From a checkpoint of a small image FSQ autoencoder.
Model: encoder arch convnext_v2, encoder widths [64, 128, 256], decoder activation silu.
Data: trained on patchworks of several textures, 72500 training examples.
Rows from block 10 of the encoder of a small image FSQ autoencoder, named by matrix and row number. Rows with one number belong to one neuron. Each number is 50 + 10 x the weight over its row's rms, rounded and kept within 0 to 99. All counts start at 0.
After each neuron's rows are labels from the 100 images, of 14848, where the neuron reaches its highest value: "responds to" is what is common among them. Only what is clearly more common there than usual is listed. The data: patchworks of several textures.
# fc1: MLP up (encoder.blocks.10.mlp.fc1.weight, 768x256), inputs 64-127
# fc2: MLP down (encoder.blocks.10.mlp.fc2.weight, 256x768, transposed), outputs 64-127

fc1.762:68 50 54 40 38 51 39 44 54 39 38 39 42 41 58 38 56 48 47 52 44 47 45 44 39 56 40 56 63 56 54 43 46 65 42 66 60 69 52 57 80 43 52 52 39 50 45 54 59 70 79 46 62 64 61 44 68 54 63 45 64 53 40 39
fc2.762:66 45 41 46 38 53 54 39 51 53 36 50 53 40 63 43 56 39 47 48 54 39 50 71 52 52 47 28 42 32 44 65 52 46 57 55 52 50 53 55 53 50 76 41 33 51 35 43 67 55 43 51 58 60 40 50 47 57 40 44 36 43 55 40
responds to: black

fc1.193:46 61 56 65 45 60 45 68 34 59 48 45 47 58 57 36 57 45 51 53 42 46 37 34 32 48 26 46 33 48 40 43 65 33 49 56 47 48 50 39 63 50 57 41 39 52 52 41 67 38 45 37 50 43 36 52 53 45 47 55 58 53 58 32
fc2.193:58 46 49 44 55 50 45 35 54 50 51 60 29 65 72 58 47 26 55 65 42 47 58 57 50 38 58 41 40 45 53 47 43 45 35 49 47 45 59 55 66 55 47 49 53 43 60 35 47 45 57 40 26 56 35 61 39 63 39 45 38 39 48 37
responds to: striped

fc1.677:40 57 55 39 63 39 33 60 31 25 45 53 53 32 44 41 50 43 34 50 56 47 63 58 39 47 52 36 53 53 44 53 54 69 43 36 67 46 50 50 57 63 57 57 45 58 55 43 63 57 76 42 50 42 41 58 53 53 53 53 36 40 50 50
fc2.677:56 46 54 63 37 54 57 50 59 66 45 26 67 45 57 56 52 55 52 64 48 70 49 55 43 70 55 35 61 50 71 42 42 46 66 74 46 59 70 66 49 30 51 52 55 58 71 40 41 69 50 44 45 41 51 31 59 37 36 68 61 49 70 52
responds to: white

fc1.592:61 68 44 49 55 39 46 57 62 45 40 55 44 55 48 38 49 48 40 39 48 74 32 59 58 63 51 61 64 54 52 45 33 44 48 44 34 56 62 53 41 56 52 47 57 50 65 57 68 44 40 58 48 53 51 58 44 65 46 53 38 55 47 35
fc2.592:39 47 55 61 48 39 51 58 44 53 64 56 71 55 57 44 58 55 51 45 36 52 52 56 66 53 63 50 51 57 54 42 55 52 61 55 75 62 52 47 41 37 63 65 64 57 71 32 48 46 58 45 41 52 41 35 77 55 51 54 54 60 56 45
responds to: spotted

fc1.494:36 44 46 53 54 62 56 38 63 56 54 47 62 50 57 49 44 50 68 41 53 69 43 53 48 36 48 56 45 54 67 56 59 70 26 48 30 56 32 42 51 47 47 57 44 53 55 48 57 54 47 50 25 56 51 68 40 54 40 92 49 45 53 51
fc2.494:52 35 38 41 58 61 49 37 49 45 59 47 52 39 40 33 43 46 52 48 56 59 46 46 46 48 63 41 34 63 55 33 57 34 54 59 29 75 50 48 43 48 68 47 69 52 71 67 56 57 48 41 27 55 52 52 50 30 43 46 66 59 58 45
responds to: yellow; green

fc1.469:52 41 67 47 37 61 38 64 52 43 41 53 64 54 75 47 47 58 47 40 35 71 64 48 46 47 48 54 60 62 41 36 54 53 51 46 64 39 44 51 66 41 75 52 59 55 50 53 40 44 62 62 61 33 43 55 34 54 49 50 39 48 62 44
fc2.469:42 63 64 58 51 53 54 44 42 48 44 26 49 56 45 41 32 46 46 53 49 52 53 34 34 48 55 59 71 57 39 65 39 32 71 70 54 51 39 48 63 47 42 52 60 59 46 45 41 40 59 40 61 52 59 56 44 61 28 42 53 60 59 50
responds to: rings

fc1.67:74 44 68 39 52 60 68 51 45 53 51 59 34 61 48 53 53 51 49 38 40 50 61 55 68 47 44 60 54 68 63 66 55 26 62 48 48 51 37 49 34 42 28 40 53 30 56 57 60 48 71 70 65 44 50 56 52 45 56 54 41 59 38 52
fc2.67:57 40 50 41 60 55 51 48 54 37 52 43 56 49 48 21 50 52 40 61 45 62 72 62 62 53 49 66 40 47 57 46 52 49 46 54 46 48 49 48 42 38 45 48 68 65 53 63 56 53 63 52 55 58 61 58 54 45 52 52 57 59 52 45
responds to: plain

fc1.743:41 53 57 49 54 28 49 29 45 48 38 33 44 50 56 57 36 43 51 25 62 41 48 49 39 50 51 66 39 38 40 53 50 48 21 49 50 42 34 49 59 60 35 46 50 53 50 60 63 57 51 58 36 50 32 44 58 52 52 59 49 76 50 59
fc2.743:75 61 58 56 40 42 54 58 58 44 56 36 31 57 38 47 48 35 52 49 48 53 53 48 61 60 21 51 55 37 49 48 49 56 62 19 72 62 45 55 69 47 67 65 56 57 53 34 64 44 51 47 43 64 44 57 60 41 47 38 59 50 53 54
responds to: striped

fc1.708:37 36 72 46 45 66 40 45 38 45 51 47 34 59 40 46 54 54 43 54 44 56 60 52 45 64 49 44 73 25 50 49 63 67 54 56 54 49 42 43 53 46 47 53 48 53 35 47 41 62 42 55 47 58 55 44 54 46 58 35 37 51 46 40
fc2.708:40 46 60 62 49 28 48 56 51 54 64 40 57 30 47 55 52 58 46 47 44 50 63 65 40 57 57 55 38 47 41 62 69 48 65 48 34 30 62 49 34 57 46 69 43 62 48 61 61 58 43 58 40 49 34 40 44 44 35 38 62 46 48 64
responds to: patches: five

fc1.678:43 65 48 66 33 56 44 73 36 58 42 44 51 60 46 48 47 43 66 48 38 37 49 47 48 48 46 43 52 58 56 50 59 39 54 54 40 58 56 50 58 47 46 60 43 68 56 48 42 53 67 39 45 42 23 46 67 50 37 46 48 67 41 47
fc2.678:60 53 44 68 52 62 34 43 36 54 41 35 45 43 55 50 54 41 61 67 29 35 42 53 51 53 71 46 43 42 41 50 49 56 58 47 75 46 47 53 69 31 54 50 56 37 45 56 35 56 52 62 56 62 62 47 55 59 54 31 39 47 53 56
responds to: teal

fc1.570:49 58 54 58 57 50 43 57 52 52 32 62 42 48 61 33 54 45 39 54 45 36 41 46 48 40 74 62 49 47 45 50 37 40 49 42 59 34 41 44 49 52 66 59 52 54 50 62 53 45 42 52 62 63 50 49 24 55 45 49 56 46 54 39
fc2.570:36 52 42 56 50 43 67 41 51 54 47 53 51 44 50 45 66 47 43 62 60 57 58 54 60 44 28 42 59 57 57 75 55 37 56 47 72 46 54 51 32 48 85 45 62 42 41 45 57 50 59 63 39 44 46 63 42 45 54 79 59 53 47 52
responds to: rings

fc1.590:48 54 58 59 55 55 53 62 51 44 69 61 39 53 33 56 45 47 50 43 59 42 47 65 56 61 57 62 67 47 50 68 44 47 42 61 57 57 38 48 52 61 43 55 49 51 50 57 54 47 42 59 48 32 27 55 70 69 55 47 38 59 45 56
fc2.590:64 54 50 75 42 49 73 57 61 64 53 23 53 64 41 65 46 49 55 57 33 49 47 51 50 66 53 43 53 75 50 66 58 56 72 57 48 63 60 38 48 64 27 43 53 59 64 53 50 54 52 68 39 53 47 54 30 57 50 50 58 63 58 45
responds to: black

fc1.629:53 53 45 53 58 51 38 46 48 46 45 54 31 47 63 50 46 57 52 42 58 57 52 75 49 45 50 51 37 40 54 64 54 41 32 47 28 61 44 62 55 40 32 53 63 44 60 57 48 29 51 66 45 60 57 48 56 41 50 47 61 29 55 55
fc2.629:57 55 51 53 65 56 60 41 67 37 50 60 61 49 27 60 47 58 65 50 40 71 39 43 57 56 51 38 49 53 34 44 41 43 36 50 49 42 49 56 49 60 35 49 44 52 44 51 70 54 49 66 37 42 55 76 54 59 38 54 56 48 41 48
responds to: rays

fc1.236:54 58 58 48 46 51 44 48 54 42 54 56 58 42 42 48 54 29 54 34 59 49 53 42 47 41 69 66 36 64 69 52 43 48 31 56 42 50 47 73 59 53 54 57 53 67 26 67 58 55 39 51 52 32 51 57 55 42 44 60 59 75 59 50
fc2.236:44 34 57 59 58 46 48 63 60 51 45 51 52 42 33 35 45 38 56 51 37 59 50 44 46 48 34 47 51 46 47 72 70 56 52 42 42 61 51 47 44 53 39 48 63 43 64 42 65 51 45 43 54 43 58 54 63 29 62 49 55 38 44 47
responds to: teal

fc1.45:59 68 67 51 38 37 38 61 48 64 45 37 75 53 62 42 49 51 40 51 43 60 50 47 53 46 54 26 36 71 44 67 52 48 56 54 51 53 49 62 56 46 40 51 48 51 76 64 51 38 52 46 53 49 46 67 51 52 40 42 35 53 58 37
fc2.45:38 23 40 39 44 46 61 45 55 50 63 56 60 45 48 52 38 67 39 59 55 58 61 33 48 48 68 51 51 52 33 50 72 49 51 46 40 62 47 64 51 43 58 32 66 49 59 41 36 32 71 54 55 53 51 57 61 46 47 55 61 62 53 45
responds to: rays

fc1.543:47 64 47 35 67 79 49 55 61 40 43 55 59 63 45 50 52 51 54 63 44 49 56 42 51 48 41 69 60 41 44 48 71 31 47 47 64 63 48 62 45 48 52 39 63 51 45 59 46 44 54 41 53 63 26 58 60 65 50 54 44 56 50 38
fc2.543:54 46 48 42 40 63 19 49 52 50 56 44 43 34 60 53 69 53 52 53 58 42 44 68 55 61 69 44 54 37 47 52 50 39 45 23 69 39 61 58 54 47 46 64 59 57 47 55 48 35 42 54 51 49 41 63 55 56 50 44 53 37 36 59
responds to: plain

fc1.301:63 49 53 44 40 68 33 46 56 62 38 42 59 55 47 56 44 58 40 49 39 32 42 45 50 30 43 50 35 40 55 30 67 44 59 36 42 44 57 42 45 58 51 47 45 38 42 46 58 49 47 57 41 45 51 66 43 63 53 42 36 35 49 55
fc2.301:45 47 47 57 62 51 50 53 38 45 62 57 48 63 34 47 57 52 66 63 44 42 46 46 57 68 34 41 50 44 50 56 66 61 50 40 71 39 58 64 44 49 53 46 32 64 44 43 54 52 47 50 36 51 55 52 61 45 53 53 48 30 48 61
responds to: rays

fc1.620:56 58 45 59 39 57 53 44 58 61 48 45 51 56 30 52 37 61 56 38 45 38 60 49 61 67 59 59 57 61 59 40 42 37 51 46 62 32 64 44 45 63 66 43 59 51 50 38 58 19 48 58 49 34 52 58 44 52 54 35 33 39 35 52
fc2.620:79 65 66 57 57 54 71 38 44 62 51 59 60 60 60 46 34 41 55 46 70 73 52 44 60 28 30 61 53 43 57 54 51 54 48 36 52 50 53 28 47 45 55 47 56 56 42 45 62 57 63 65 40 51 43 51 59 43 42 60 54 63 40 55
responds to: blue

fc1.680:43 50 58 48 42 54 39 57 65 61 53 52 53 53 29 59 60 44 44 38 48 36 62 47 39 60 52 54 56 44 52 55 55 27 47 30 42 57 50 49 49 56 49 50 50 48 58 57 44 27 47 32 51 45 44 51 60 58 62 55 45 32 47 49
fc2.680:38 65 58 53 35 50 41 54 55 49 40 57 56 55 54 56 41 47 53 53 33 50 46 34 66 36 34 61 40 50 43 49 60 63 35 48 40 53 43 64 43 66 26 43 57 61 43 48 38 52 47 30 65 49 33 34 45 58 66 44 45 51 44 63
responds to: patches: five

fc1.609:53 38 32 57 44 43 66 40 44 40 42 51 48 38 40 56 51 39 30 66 43 59 67 62 55 59 52 56 40 57 63 42 46 42 30 55 37 78 41 63 71 59 62 40 43 54 46 54 23 49 59 37 48 54 31 43 56 47 36 50 40 45 22 32
fc2.609:40 64 47 46 56 51 49 63 47 56 48 60 48 48 41 62 47 67 52 26 37 42 49 50 42 50 55 52 47 52 47 64 56 68 49 41 40 46 42 48 41 20 37 24 52 57 70 40 59 62 39 29 40 59 32 58 27 43 49 54 57 36 40 66
responds to: checkered

fc1.541:59 49 47 63 49 59 56 46 34 58 57 69 60 45 47 39 54 61 49 49 51 51 47 44 46 40 64 37 56 34 49 38 41 46 43 57 36 39 41 47 43 43 46 45 54 57 53 64 45 55 35 53 49 50 45 46 41 52 41 62 42 45 55 46
fc2.541:33 51 48 43 47 59 20 54 55 60 44 63 49 66 69 64 47 65 38 62 47 47 48 62 36 49 58 63 50 75 42 38 55 38 66 49 35 42 53 31 58 53 37 37 35 55 40 62 48 42 55 61 47 56 50 59 35 49 53 30 43 53 23 62
responds to: orange

fc1.510:38 61 47 39 63 36 52 56 52 41 49 60 74 38 46 42 37 51 45 35 53 42 40 53 51 62 41 59 49 48 30 61 48 55 37 48 68 52 38 36 60 72 59 67 48 69 65 65 50 64 65 56 45 60 51 68 40 54 46 55 43 62 43 42
fc2.510:43 61 49 45 51 54 32 52 58 27 57 62 67 47 44 25 36 46 43 52 50 47 49 42 40 39 51 45 40 76 43 61 60 60 52 43 52 47 49 45 42 50 48 64 53 37 53 56 56 62 33 62 47 50 49 56 61 51 48 57 37 72 27 58
responds to: rings

fc1.62:49 44 62 30 39 56 45 64 46 41 55 36 54 60 36 46 56 42 35 50 37 60 47 55 51 55 49 41 76 36 48 44 52 52 48 58 48 43 64 41 73 46 59 55 43 45 41 59 50 40 52 52 50 47 27 28 43 44 61 43 30 61 48 64
fc2.62:54 27 55 47 39 55 33 51 52 69 72 31 58 47 50 34 35 56 53 47 60 67 57 55 33 45 72 30 40 43 58 29 44 43 64 42 47 57 49 46 48 44 57 52 44 63 43 43 46 37 43 50 46 62 38 51 70 44 47 38 36 47 35 39
responds to: patches: five

fc1.91:58 53 60 41 61 57 58 49 43 37 39 69 62 52 68 50 48 39 44 52 54 35 52 51 42 46 67 42 63 55 51 37 51 46 29 44 59 53 54 37 53 37 37 38 30 44 50 40 64 43 58 62 47 53 46 62 52 50 36 50 50 39 50 41
fc2.91:32 66 50 50 49 47 47 36 61 60 41 27 41 50 49 48 45 43 57 51 28 44 31 45 56 34 55 43 62 53 37 55 34 65 29 58 55 38 48 36 58 57 40 69 45 59 47 45 60 43 50 43 41 32 52 62 42 70 36 41 42 51 52 45
responds to: blue

fc1.527:37 48 48 51 55 50 35 49 39 46 60 57 64 47 49 56 55 52 43 41 58 55 57 56 56 46 59 46 69 42 48 51 54 64 45 51 57 63 64 37 36 63 44 48 60 41 75 57 44 40 39 67 41 49 54 32 35 49 45 50 40 46 39 59
fc2.527:44 55 42 59 55 49 65 34 47 40 49 71 41 45 39 60 45 61 52 48 53 56 64 40 37 47 40 52 60 60 47 58 51 47 63 56 35 64 41 67 53 45 44 47 65 58 66 37 73 62 38 49 38 34 41 42 43 47 52 43 88 48 53 49
responds to: red

fc1.760:44 49 53 43 59 40 44 49 39 62 45 58 65 52 36 64 30 60 39 49 41 65 51 63 54 51 67 51 52 55 51 46 44 46 48 51 47 51 38 63 49 56 32 38 64 59 56 51 63 43 33 40 53 52 47 53 39 53 64 46 44 53 44 27
fc2.760:51 42 54 44 46 64 58 61 41 57 62 63 62 55 62 63 56 56 54 56 55 39 34 64 52 39 48 47 58 35 56 42 44 54 39 67 61 48 46 44 63 46 54 50 38 60 50 53 46 65 45 50 45 47 52 71 47 50 46 39 47 41 59 59
responds to: white

fc1.470:42 67 51 68 56 34 55 53 41 51 39 49 50 52 57 63 54 92 40 46 57 40 54 37 52 36 37 50 53 35 41 51 49 48 36 54 37 49 59 40 44 47 42 51 47 39 50 24 45 56 46 78 53 50 35 49 67 46 45 70 51 42 35 48
fc2.470:52 59 49 40 44 59 49 42 42 46 59 70 43 40 48 58 60 49 68 37 57 54 51 48 56 30 63 55 60 44 45 46 52 50 38 41 52 41 47 49 38 69 34 44 62 43 66 51 56 32 48 40 35 47 41 34 53 55 49 51 42 59 52 46
responds to: blue

fc1.139:48 46 38 55 29 59 64 42 53 21 54 46 38 51 30 45 32 50 47 54 52 41 31 41 56 59 49 60 47 64 50 52 45 51 54 57 53 52 41 59 55 67 44 51 50 48 58 40 53 50 53 54 51 46 53 67 42 33 38 46 68 50 62 39
fc2.139:38 55 45 46 41 49 57 38 52 60 67 57 43 49 60 59 58 55 35 49 45 57 58 49 51 57 40 53 69 77 41 45 57 34 51 65 47 61 50 59 53 43 52 51 54 49 62 46 63 34 51 60 43 52 56 63 48 49 44 61 72 61 55 38
responds to: wavy

fc1.681:54 52 50 45 43 66 65 50 43 50 49 59 30 52 53 54 32 49 58 43 42 67 38 57 32 37 38 50 44 47 41 35 42 44 44 44 72 49 61 59 62 45 66 58 49 75 48 51 22 43 52 56 70 58 47 55 51 55 59 52 46 72 50 63
fc2.681:48 47 56 55 51 70 56 52 45 56 34 47 51 65 34 57 49 32 39 74 56 50 49 57 57 50 64 64 59 29 52 48 38 35 49 36 59 35 51 55 73 48 57 54 38 46 49 42 42 39 60 62 46 48 43 57 56 52 46 26 41 58 46 48
responds to: spotted

fc1.95:37 60 52 71 56 45 40 38 68 60 42 55 52 55 39 52 48 39 81 48 52 64 44 73 64 46 50 41 52 30 51 34 46 57 52 44 44 55 51 61 53 50 50 43 47 42 67 47 34 68 56 64 38 56 51 50 53 49 51 43 58 34 62 50
fc2.95:61 56 50 44 36 59 55 36 52 53 36 26 58 38 44 44 57 64 40 54 37 46 40 55 40 45 58 50 57 52 54 36 55 59 23 44 34 39 52 46 61 48 46 41 46 44 45 41 44 49 44 53 45 39 44 45 59 41 59 62 54 44 45 62
responds to: patches: five

fc1.146:67 52 59 34 54 56 62 49 51 40 49 39 40 38 49 59 59 67 54 68 55 58 46 41 54 38 40 32 40 67 57 54 39 54 55 41 49 61 41 55 51 30 55 62 47 34 58 62 39 62 44 47 64 56 47 63 38 50 37 47 51 59 54 64
fc2.146:66 40 59 59 36 76 43 65 45 54 55 66 43 48 57 44 61 40 45 47 28 56 59 48 44 57 48 55 42 55 36 53 45 42 59 52 66 38 65 56 41 49 51 50 35 44 58 55 55 50 33 31 59 59 59 62 62 40 63 42 42 55 48 49
responds to: rays

fc1.734:50 57 40 45 46 30 55 50 43 40 56 46 34 41 51 45 45 61 49 56 54 42 52 44 55 60 55 34 54 46 51 60 56 40 52 38 40 36 52 45 44 21 60 68 30 52 55 76 60 37 51 48 33 44 49 66 53 49 55 48 55 41 59 44
fc2.734:60 46 58 40 42 47 48 49 49 36 40 33 63 52 53 44 29 65 52 59 43 43 55 44 49 46 67 54 57 46 33 54 61 34 73 37 61 57 41 69 42 45 60 49 57 43 65 47 44 34 50 62 47 46 43 49 41 39 46 47 47 64 38 43
responds to: white

fc1.295:61 56 32 29 74 46 56 59 60 43 47 47 48 50 52 42 53 44 54 41 58 50 32 52 44 47 50 59 50 52 46 55 59 44 43 54 61 41 56 38 62 46 39 48 40 63 73 58 70 52 41 55 56 72 66 57 31 51 58 55 39 54 44 46
fc2.295:63 44 54 44 53 50 51 62 48 58 65 47 44 45 50 64 45 48 46 61 54 47 35 39 59 48 58 52 54 27 44 45 57 44 44 29 62 39 48 61 49 41 52 53 58 59 28 48 54 39 53 49 43 43 50 37 72 52 57 72 44 53 55 49
responds to: green; yellow

fc1.600:46 46 29 54 37 54 41 36 41 52 41 52 80 49 52 53 49 61 41 37 46 56 51 53 53 36 41 42 52 53 37 55 53 51 36 47 38 71 46 54 40 48 41 60 52 54 35 47 63 39 47 42 44 46 53 62 46 38 54 60 46 52 52 54
fc2.600:47 60 56 46 53 44 55 45 38 56 49 49 55 44 57 64 53 43 30 45 61 53 50 38 50 75 55 27 63 48 51 50 40 49 42 63 73 39 57 62 35 41 35 39 51 52 34 30 38 42 58 77 39 48 64 66 42 55 48 39 44 46 57 50
responds to: white; rays

fc1.100:48 61 53 72 41 55 49 31 46 62 54 60 53 68 58 42 31 30 54 34 52 57 44 48 60 41 58 58 41 42 45 57 51 48 35 34 36 59 51 54 59 63 47 55 47 59 44 45 56 55 51 44 37 44 49 32 46 53 37 66 52 23 46 60
fc2.100:47 44 33 54 49 42 47 41 63 62 31 67 39 50 53 49 47 50 49 44 58 42 54 32 41 36 44 57 51 69 48 48 34 30 62 46 59 49 43 46 37 42 47 57 51 36 71 56 45 56 57 61 54 40 59 53 49 51 49 62 53 60 51 41
responds to: yellow

fc1.351:52 56 48 46 40 53 52 69 43 32 51 41 60 46 51 53 48 55 36 52 63 60 54 49 60 44 58 54 55 65 53 54 52 49 56 48 36 37 33 40 67 50 52 48 67 45 40 69 53 33 39 43 33 47 30 59 63 44 53 49 38 40 45 55
fc2.351:55 45 43 50 45 45 35 48 58 44 69 50 56 46 45 38 54 22 38 49 33 49 63 53 67 44 65 55 48 56 68 32 56 52 45 37 41 39 36 56 54 50 48 72 30 66 38 49 47 35 43 42 36 48 63 59 57 51 52 67 51 50 31 50
responds to: white; rays

fc1.228:41 46 38 66 53 34 50 33 34 58 55 49 43 49 51 37 49 64 52 29 50 56 42 60 62 25 38 45 49 44 53 51 53 45 39 58 45 58 65 30 55 65 59 52 51 44 55 41 57 44 59 50 42 50 67 58 50 61 34 50 44 48 52 69
fc2.228:60 41 41 50 45 54 58 58 32 39 51 47 41 62 40 59 53 58 47 52 43 58 44 47 37 67 27 59 44 59 34 61 33 61 37 45 56 71 42 69 69 51 50 64 43 42 56 45 37 46 62 40 40 48 48 30 59 39 42 38 47 55 62 58
responds to: wavy

fc1.554:38 53 39 44 40 65 53 66 50 48 59 44 39 46 68 38 35 53 57 43 40 52 51 41 48 44 69 49 39 50 39 47 59 53 40 36 47 43 54 55 60 62 58 50 63 59 47 49 44 59 35 65 43 40 49 59 45 50 63 52 67 32 53 47
fc2.554:45 51 63 54 49 38 60 46 60 59 56 41 53 47 39 57 44 18 43 33 63 42 40 53 49 39 46 57 40 41 45 69 44 55 43 61 70 59 41 62 67 45 50 46 27 46 59 30 52 56 34 64 53 38 58 45 35 61 66 45 65 64 60 35
responds to: green

fc1.280:51 67 31 52 54 51 52 37 50 37 41 29 39 46 42 38 53 45 54 31 45 52 46 41 53 51 63 55 52 58 57 50 54 40 29 44 34 49 30 55 53 53 40 60 68 53 50 30 50 55 49 40 22 57 48 65 28 48 53 55 46 53 49 53
fc2.280:61 44 37 51 38 68 41 48 49 57 50 28 43 51 67 34 43 36 59 49 58 45 73 52 41 66 63 54 51 69 51 45 55 38 58 57 51 54 50 55 42 44 66 51 50 48 44 35 51 67 47 63 54 57 26 28 48 69 52 38 51 48 58 47
responds to: green

fc1.500:44 50 43 33 56 49 47 53 42 56 37 60 48 58 38 42 41 52 49 27 57 71 67 36 49 47 53 47 56 42 62 43 57 44 50 42 46 52 61 58 61 49 34 54 48 40 45 76 57 42 52 38 39 52 40 43 55 46 43 50 51 46 70 58
fc2.500:62 44 43 65 49 58 40 43 47 49 59 32 54 41 37 59 41 45 50 50 64 55 71 53 47 36 51 57 50 59 72 60 50 64 52 49 52 62 37 46 46 47 76 47 65 62 52 42 54 49 55 36 52 56 54 64 62 44 53 45 75 42 51 40
responds to: plain

fc1.60:52 47 72 31 54 45 56 41 59 63 49 62 40 44 62 40 52 51 60 43 55 52 33 40 61 57 56 40 28 46 38 40 51 57 34 45 39 44 41 44 44 44 47 38 34 32 36 46 40 42 56 41 53 56 46 49 50 47 55 53 66 43 46 56
fc2.60:65 58 57 51 49 52 51 76 37 66 61 40 63 31 56 61 42 42 45 45 49 46 28 58 38 58 25 61 30 36 47 53 51 55 58 40 63 60 26 48 52 53 57 47 47 39 45 54 68 47 45 40 60 38 51 55 64 50 62 59 50 50 33 46
responds to: checkered

fc1.454:54 49 51 32 44 59 75 48 38 46 45 51 33 62 50 33 46 62 55 46 51 54 48 53 44 45 46 44 47 69 57 48 26 39 43 47 39 67 57 47 53 52 49 55 48 64 30 39 56 56 57 38 46 72 46 57 49 46 49 64 59 48 61 69
fc2.454:43 46 59 66 55 53 45 58 54 50 39 58 65 46 62 40 37 56 44 38 46 44 35 46 44 44 45 42 40 44 33 40 54 50 38 49 58 36 66 44 46 45 51 43 53 48 49 49 52 34 65 66 45 46 68 59 51 59 63 39 39 42 21 42
responds to: rings

fc1.385:40 51 56 40 73 54 35 60 50 52 49 46 41 40 43 48 48 53 38 53 53 44 35 70 52 24 42 47 41 57 42 47 45 55 62 45 54 56 46 44 55 51 60 36 58 51 44 51 61 43 46 52 53 63 47 85 23 51 53 41 43 56 41 55
fc2.385:38 47 56 53 52 51 30 44 23 45 53 63 44 65 41 64 50 46 42 33 56 37 32 45 64 53 46 50 28 48 45 48 59 42 56 47 45 50 49 55 50 71 63 25 32 64 55 47 49 61 38 45 58 30 63 44 46 43 46 48 52 65 44 38
responds to: striped

fc1.399:62 63 60 53 50 55 33 47 33 51 65 43 53 34 52 50 55 50 47 58 51 54 63 55 68 56 48 53 69 51 57 41 39 46 50 36 56 60 52 41 71 54 38 58 59 48 42 47 35 65 59 54 50 58 44 40 48 43 39 19 34 38 67 51
fc2.399:52 58 62 56 56 49 44 55 43 32 51 54 33 37 55 66 47 45 42 57 66 28 35 52 50 46 42 75 47 56 60 40 41 41 41 51 22 54 64 47 50 55 57 63 48 40 64 46 39 49 57 55 58 57 73 49 56 56 60 72 56 69 50 65
responds to: striped

fc1.691:41 39 52 62 55 68 65 40 63 42 54 48 49 52 48 60 45 53 65 47 41 49 42 49 54 39 46 64 40 53 58 51 62 37 48 52 44 57 52 51 38 45 32 44 47 40 42 53 50 59 48 56 44 51 47 51 30 44 48 75 43 52 41 46
fc2.691:76 43 46 59 57 45 47 55 54 60 64 69 49 52 49 50 60 59 52 36 52 66 48 42 51 47 60 47 50 56 29 56 54 53 64 47 64 64 32 45 53 42 50 39 57 57 46 43 56 43 41 41 54 63 35 47 59 38 54 19 53 40 57 35
responds to: green

fc1.767:52 50 40 70 46 60 45 38 44 65 47 49 45 50 46 58 49 51 72 44 35 58 48 55 44 42 52 54 36 36 42 64 38 40 58 43 58 49 38 46 43 56 49 61 55 54 54 58 56 51 37 48 56 36 47 44 72 33 33 34 69 48 49 48
fc2.767:59 50 42 38 69 56 56 43 43 62 52 40 47 51 46 51 53 53 54 58 47 48 45 57 39 53 47 55 48 33 51 54 49 51 44 36 39 37 57 46 64 59 55 57 53 63 44 62 57 61 80 43 74 58 46 43 58 58 66 43 60 49 44 54
responds to: red